Weights of a small contrastive audio-text model.
Model: 7.66M parameters, waveform 16khz input, encoder arch wavenet, encoder norm groupnorm, encoder depths [18], encoder widths [192], text encoder width 192, text encoder layers 6, text encoder norm layernorm, text encoder activation gelu.
Training: muon at rate 0.032, 6300 steps.
Data: 39062 training examples, 20.6 epochs.
Rows from block 3 of the text encoder of a small contrastive audio-text model, named by matrix and row number. Rows with one number belong to one neuron. Each number is 500 + 40 x the weight over its row's rms, rounded and kept within 0 to 999. All counts start at 0. Numbers have three digits each.
After each neuron's rows are labels from the 100 texts, of 14976, where the neuron reaches its highest value: "tokens" is the input token at the peak. Only what is clearly more common there than usual is listed. The data: songs of 200 made-up bird species, synthesised, often over outdoor noise. In brackets: how many of the 100.
# fc1: MLP up (text_encoder.blocks.3.mlp.fc1.weight, 768x192), inputs 0-95
# fc2: MLP down (text_encoder.blocks.3.mlp.fc2.weight, 192x768, transposed), outputs 0-95

fc1.280:435524501518493487435497488508448580575474463500515439533504523502547573482474449400513488479531472503460552426506537507509489518470525493481530468484526485493543511531437539516492511474529489455555527512563408550458540466543522501484462486549497533475485516440515512480500508506598507478
fc2.280:465490437510467493464472443573497492597461430492511498508493588543468467537478457493479481541524468507447541436449504569537506423474477587507522459446503466506482472543501514476536495487481522457505499416492377518532502523456560496488503482545553542570477498491553514473492460525555486493
tokens: "dip" (100)

fc1.117:484533499422527569510539539487489533427554517495497545491485476501488557460447531443456538496575555598477478441514437491518474526492495482496540486470453445495579502518536566546484415494524568518526543511475514527539450439474434572505505505461516534480463526453539486504520447467493468504
fc2.117:550467496476542464496483468508500481471468502455463491532567514504536563463471453484477452499531535587469508457499429440460465517521499470498501489493508438560579504453531555499511451513514455545546532479537582452486527578566500506549517517481477470477499483477503440524573536464414552470
tokens: "click" (47); "<end>" (30); "steady" (23)

fc1.200:483557459539473539517495444565482578455516513591535524518435457511464414470461510528544509510485494516516488484453490610510450511468422520543579494408550504585447499422463513475452459513407559520513540491439427511525466542471572503538545494470466522511500471544526530474500432492499570432
fc2.200:510532504545456519543504538492474470472535498544524543521504469582561465482539487533522504463551516593497509450551525528451535474528499549508493573485524508489526520483474492447488497505337541548487477493388436512443534522518559496462471468463535429531500406411525508477488467528448533430
tokens: "dip" (55); "warble" (17); "arch" (13); "note" (12)

fc1.279:497482479528463491524515568502475513533447562491475506410501544481476492538467489466464498538489577481493500497457489461467552504501454450501498523550514475615491550458434471530512511395505518500572454530468474521529492475528482503545541530534527515552496543592529555489474489535439500527
fc2.279:506450474502459500511557494447482564497456551482553550467509535427576494507451503521507550469527532456418463502524487497482575459521496545490493520503578539560524443588490516520536519462505407497458466408515503477520490533428527431507512525506489493501543574533517451549542473511528442509
tokens: "a" (77); "in" (17)

fc1.759:428428495457565460537468564508475423467485549560472455528478535495444472487485539480481508493508555566489491509457495472543483463492575494481458447491489513540530527539411545524524561518570532536504475392408481450408487505543546457551454556476538521568451521551533447528533490491471513509
fc2.759:480516471433499453502560549505548424489490535496473508532475550492486583489548564555429516497514575522488432464440508466536484462518518515529450475474551540548539494499446514499516504509522495568486500396495465495475491515547537411616518504495560469465422484547496435507501492547534522538
tokens: "a" (100)

fc1.184:400487486454518488560473560523529465433490489517460474515486521475442495464503515515520507502548580545466456539512524499553489465499506495472515451504543535553477502549432524497518518459581532578466452457421454473495496479521508434525482543492604522479413472549546496524515539543540491502
fc2.184:489499545481487498496568538516524419463498529503442564565477571522527534531530537530475542482460574508508404441481555437539478493510516533548479489464543537514570522496502493498528457473505543579515496474533446477487461510520484433601531543436519476460419502568423459474478523495545507548
tokens: "a" (100)

fc1.160:491525546508450512513487476499532507557445469547482522561499475557516444510481511557464546461524488511486518463512545551456535461450498505550555555540463544500504527567507509516493576499529558492492506513495441497444518505566465567491556498496567500510509446517463438578578522526531501463
fc2.160:497501514537476475460520502547504476517523476583573521557443480530521453505516506559415492499471499506467481566519577547499546428416549575546569515453551496503483552547489484502431535453474489479578495508564499550553502469598437532493530501533555475494454439572495468549428440473493528488
tokens: "4" (57); "," (35); "1" (7)

fc1.100:479491498483502492467449464482518492560492517503510507483500499494438504520485522478478455472444502502493515542471504569517512443513477483477516519499472589495514489442464485536501527551466534572588504507534543448603512479446447527558450463481499512469497530489480556523493496529486517489
fc2.100:555544499525488536451536561492521502541572484479487545506470495494521538504413429510519476466430467530447493524484487481497502478506427438470510543515530541563578462494438442506480581511513474537506469432536579494487458501457490460570515507508499483490487495541569499529509527434483451498
tokens: "warble" (90); "dip" (10)

fc1.47:461441505473575496531468552472521451470475542580487469511490547467427489498475539497503524453485547515511463516454479460553496452500540497480462439494514522545495527541401532493550555524520531520501476427413503466420484509534513451550470539479561534572399505564550482538514489549480487501
fc2.47:491498464436489459469547565520530448499467526497459512532481575529493569520519587547432522494491567526463440442458489470532485453528533525543452495471536521568532525494469534514504487516502506574500472380520469495467481519541523416616505513476558496464411539531505459529518494554536499536
tokens: "a" (100)

fc1.587:473482449471479534558539468489555516574518520507462519500483439521481449476520478479413508499424503463469540585506490577448470533532400494521547486449525480469447477534522488500597533528550519506485519517509517598445462422455446522452536524450507509515474587441522514509547499503475499513
fc2.587:496509524501514488593486502491537516462490536493553417522487417455497550428550507462447585440471470496511469516442462509447506517592579483549534497485530495465509452451514518532508558481429475537535519548554540542552464479425493476485508456511481523470536554477469543525521507459511466429
tokens: "click" (100)

fc1.372:459483569567443493484518475534509483536555411529567473472478546520541459522491546432550535523482556527530472486473556533516556520489507453498527475530516403529554506600500497469410508532533562462535548466464522475519423527581496504516511462477447482474494474434536443486606432547454566485
fc2.372:548478526521554536498497513465516545501532543469486516428458533451483447446479471544448464515419413519525509450467512511553460549452545560498491506528477532535491490503556535450442572504508542483485532489517527482529426450544538538492415499500480463521515492431534425520483578495463391483
tokens: "warble" (77); "note" (23)

fc1.186:536540488468481544548560465482443526589543564538527488518547531476507491535531515523472511471520458458510486482433444508534510515459549464443459494466482448433471587506498478507533413439579501442499469520493509572483501539506497469485454489566584493512533509493436474550497517463514577494
fc2.186:514411422538494540489480463502476548527507530442549485438529482535445546483456543497437489521535445530568559475477466532526451494414503539493579514472604462504495491484497441532498524462464566547545546491510444525532472478427609482466484565552450496513525510442487458569496585449524481494
tokens: "click" (86)

fc1.318:439548536570464501408485509553441564568462429484539473547482499574554542526530501428460447556459502488482492522465495540480506530468585522496476493515538525504515579510471522470547467474463500442552565497543515505541481501598550450444485477517446552481513529500459502471514526432486519514
fc2.318:552476464461476515508490470546426500498444459500545510509494538532452480512511459447449448514538501487523515476525451561529484420415518631507512446509486444488479481547480473460494463476520567483501584462503403557551549432544610500464529498558502554541476508473494470495523535487470491447
tokens: "dip" (56); "warble" (44)

fc1.393:495484514536446536498504537467538525479455541471526556493462478498557461507460494566544524482490504512518543532531535495512481483432560468556481473434514560508513470410552509588484511594513495507489515432503512557430513522426538569452463486484573464472447466493541468490444494480466520523
fc2.393:541460523513485515458471453473481472514495508585450506542569507494543470542521501462535563482514546497514571535516525461422487475501481521428436498479539574520532468491570514533507475447504534525527579535474452484457528428473521475468466500466566453517510515490424511529541486491500485523
tokens: "4" (95)

fc1.179:499530530479526529504461444458476535538528427462487595482537550537479478507386550513403544486493516471494589524470526466457483458482550443525497467485523485535436455489496539469490460459474519543516451482560521451475517464493574566506465475532532514513502484484536512566526482473519432539
fc2.179:477442474518581454544504457546489498527523491486552602420476569515464531498401538454513480491514583526517472493556455470485522455517547520524484531478512553497460464494557460485497493432527491476541542447532467523461503503570515543509430538537508438520525472539531497555532512408550506504
tokens: "4" (100)

fc1.209:532480589462476481449476528466478495534532497492518488544564536533447505470497520564555493481539489467523574433457428486488454516444430435502513496492484441510496469542539501570574498477544494481497495500424458474549488449525513462502455528464507496394491468480535505527548520424545529489
fc2.209:458414520497481507576525447482546495476485493475520515531561509464556571436493525515470457486572489457437544513399456498507473503479490516550480466500448450477454527412535554587594466563510478509467552483525511505444505475598434471552518455517528486465503498499489538541526541519472527572
tokens: "arch" (30); "steady" (24); "note" (19); "downsweep" (19)

fc1.673:549567503547524445415540558479457506595478560508496483503560518570513533484466462471489382470494470485484418557505532544511454586456603484456423470520519501459476514466463545399486480384525500450513513515499538515566514507516498544418511486531539576460436488510461515535528532430459461553
fc2.673:579478552515560477506474489557517523447522470459566484612497491534526416510496385497521479498457491525490494518468452494521479484429447527521526511517486458489502471484495517444508503452490499513501580548475525528541514474548488463461450596471568489515478538487477519427534472416481524461
tokens: "dip" (100)

fc1.635:494494529575509493586531498507532458501424464538479553466575499486508554474490466452551519469493506512479539509443475461505506503426591448489481473502489503546433517494503516478452534524474567582534454527571579517493451492446468585440494519528499491509498527468509454521508533486474501511
fc2.635:482506481519546487505530422491485549495494470523486502474524572497432500514510494425515504423519549497558568504455441468466473460492523494444501499540554543479425467520495446465472476429511532542513547551520495462567486427562509570424512489529575460492532485506477475502621487411518477478
tokens: "4" (100)

fc1.315:513497551506510496465496488477532600459511493506500531490503553501541535573463511491558459480532423503552474444452517477471442531573570501528484449524442498530477428490502525488499602526474550535552489506506430486478447477486524499487560513470520571504486474565437507458456478492450463492
fc2.315:499472474523523457453511433591481515575522504491461524476514524517490524512448515423601507561475503472547502401498482496451433517518445468502434500566536528454465470518580463474532553544404532508491539451478488385517459478530548515505441520523554519519482504472413514472489475496473468498
tokens: "4" (85); "3" (15)

fc1.199:431544482543408534496520441464477449553532495553580493488480596492445522514502492419545572481456516508476435478517509513425585483550430533498535455510521446459471524527463529518553479493504527495465466566505507566446528423521470577456445477550483513469570506485619478495567497532473504530
fc2.199:512475417484478437526461508485457520486506553556488509550538624519437460479503469490487482464537518519550535488509483528583495492499482548473492493508508457487477437503477467476521533529501547503518533562514556547437498503541513496481497494429555441527542547507520482493523468428491460555
tokens: "dip" (63); "warble" (23); "downsweep" (14)

fc1.228:527533545553541477505544505507445485507506540525480535540482475536523482539488546455537432469475471470533477484511518476500493525434473522549519517464531483532527488456528514497530426492408495396551456473438476550494461453548479522479464454546497565476475511591510482516525532489481549499
fc2.228:513466506501504480599475519469450511572534528508501500500413501468514408513562516492469518484472523538386563506534554528565512456465487521461547574510499467469552514478501483560468491534513512548468432486494489502474495487521524544503504461590580500425534458496419471513548550557487538491
tokens: "4" (35); "1" (22); "3" (21); "5" (11)

fc1.535:463450447496557524580476488509527425499490497571471476552589495500457510466510519482461538495454520538529503459477416478528485510461618516497450517511520510543441468533399567512574556501511509537550464493465558496450425445536463518481531503467477500546509515493456478524540507518468519469
fc2.535:432527436482501582526481528512485477475523496542494467557486535555485524501520561508413551447469505519492461415462414471539521547498584486500432548507576481483473480522440537478527491489542537569556503430528489527524402471483470504522550511505476484455490554551492515462545531461511489483
tokens: "click" (100)

fc1.467:497549454443565448507435477443470541489540496451460532480482472536473470504506537492513491394585521485568497496569439498476437506434536492479509429578447545492497481546453463500517548502437595482504543488531459399517502542484522577508512511490492553523503536544499457531492519435498503485
fc2.467:498462454496567501476500472524519660497505501444495547533531535554416540556460521518602466519511579447517481502537480460512499507566511463490485473469451445496534441449539449488582535482499527449474488501454442453440481517516479471504440518439452538516560415517466491497472505574526452444
tokens: "4" (70); "3" (18); "2" (8)

fc1.309:466422516507533495546459537469519511445485486501480484461414549544476508525554469516482513444505533507513422535527487435580476462530536526489473438534514537573501520569427507516511496519584503492499453431470483479497490468541520496554513490519532494469454472592504447530495538528436504548
fc2.309:482471475443505461509548532469535455414474553459442568562442565519489577545534519516454580513523529533488420521423494524523481428545530516497448514480556500557570533492528501519455515472513493496497502405490462475503481514571499472575553461504566481512406503517442455444474508567534499532
tokens: "a" (100)

fc1.384:501490541496497501480463470451417517467496481501510499524560495446532521487542483498497452541498523478454525580520487466493484522538563564526447453482519515423468510511491485415522506516458519416570557542540456512532496469468489511446624482562534498576458568541493520412542425419495522500
fc2.384:541457445515464512448510509532493541522440463478496558470516567448497524531463489491484470485519482554513568546544609466484543389547522512540449508502537464461524513533550524462482536470544529471529544439569419561483555525533534494459524445514478527560506444503500484481527458426450468501
tokens: "warble" (68); "dip" (29)

fc1.439:489425496512534492510488505450521440449461535524497459515479503461421510510487501530440521463491516521585475515485422475529438466491545475492500439466508520588489560540450516497526548503519543549482511425452523427471521499500530516536527553487483557613429555572546560470501539570474428497
fc2.439:538515489455512492469514537538487466466430512519481455541501559497562581550477525520466550486455546515474427468488482518506551440540551522459459487445544498549527531475489536494491493460466487568472497409463496516493462489546542442582493507487549499484418572517539492533529482560575511529
tokens: "a" (100)

fc1.529:465493535417564487527435568501497451440466528525497457526470537491461502511525512503530525455512530606482501498483513515547485471507512467479482466474543492533495567556424514513483519507572543522495454443449468451453517474551519447556544551479521497500451489555492489540539504542502535539
fc2.529:470511516460481483516565585532550438476499527527451536532494591527501567527508568522430491510491582468488444449457506459511465467517520535543491500462530514535560544495491469529519502514489507547524485419522463476500475525519507406617547514458542488460408495566438431498525507543547523517
tokens: "a" (100)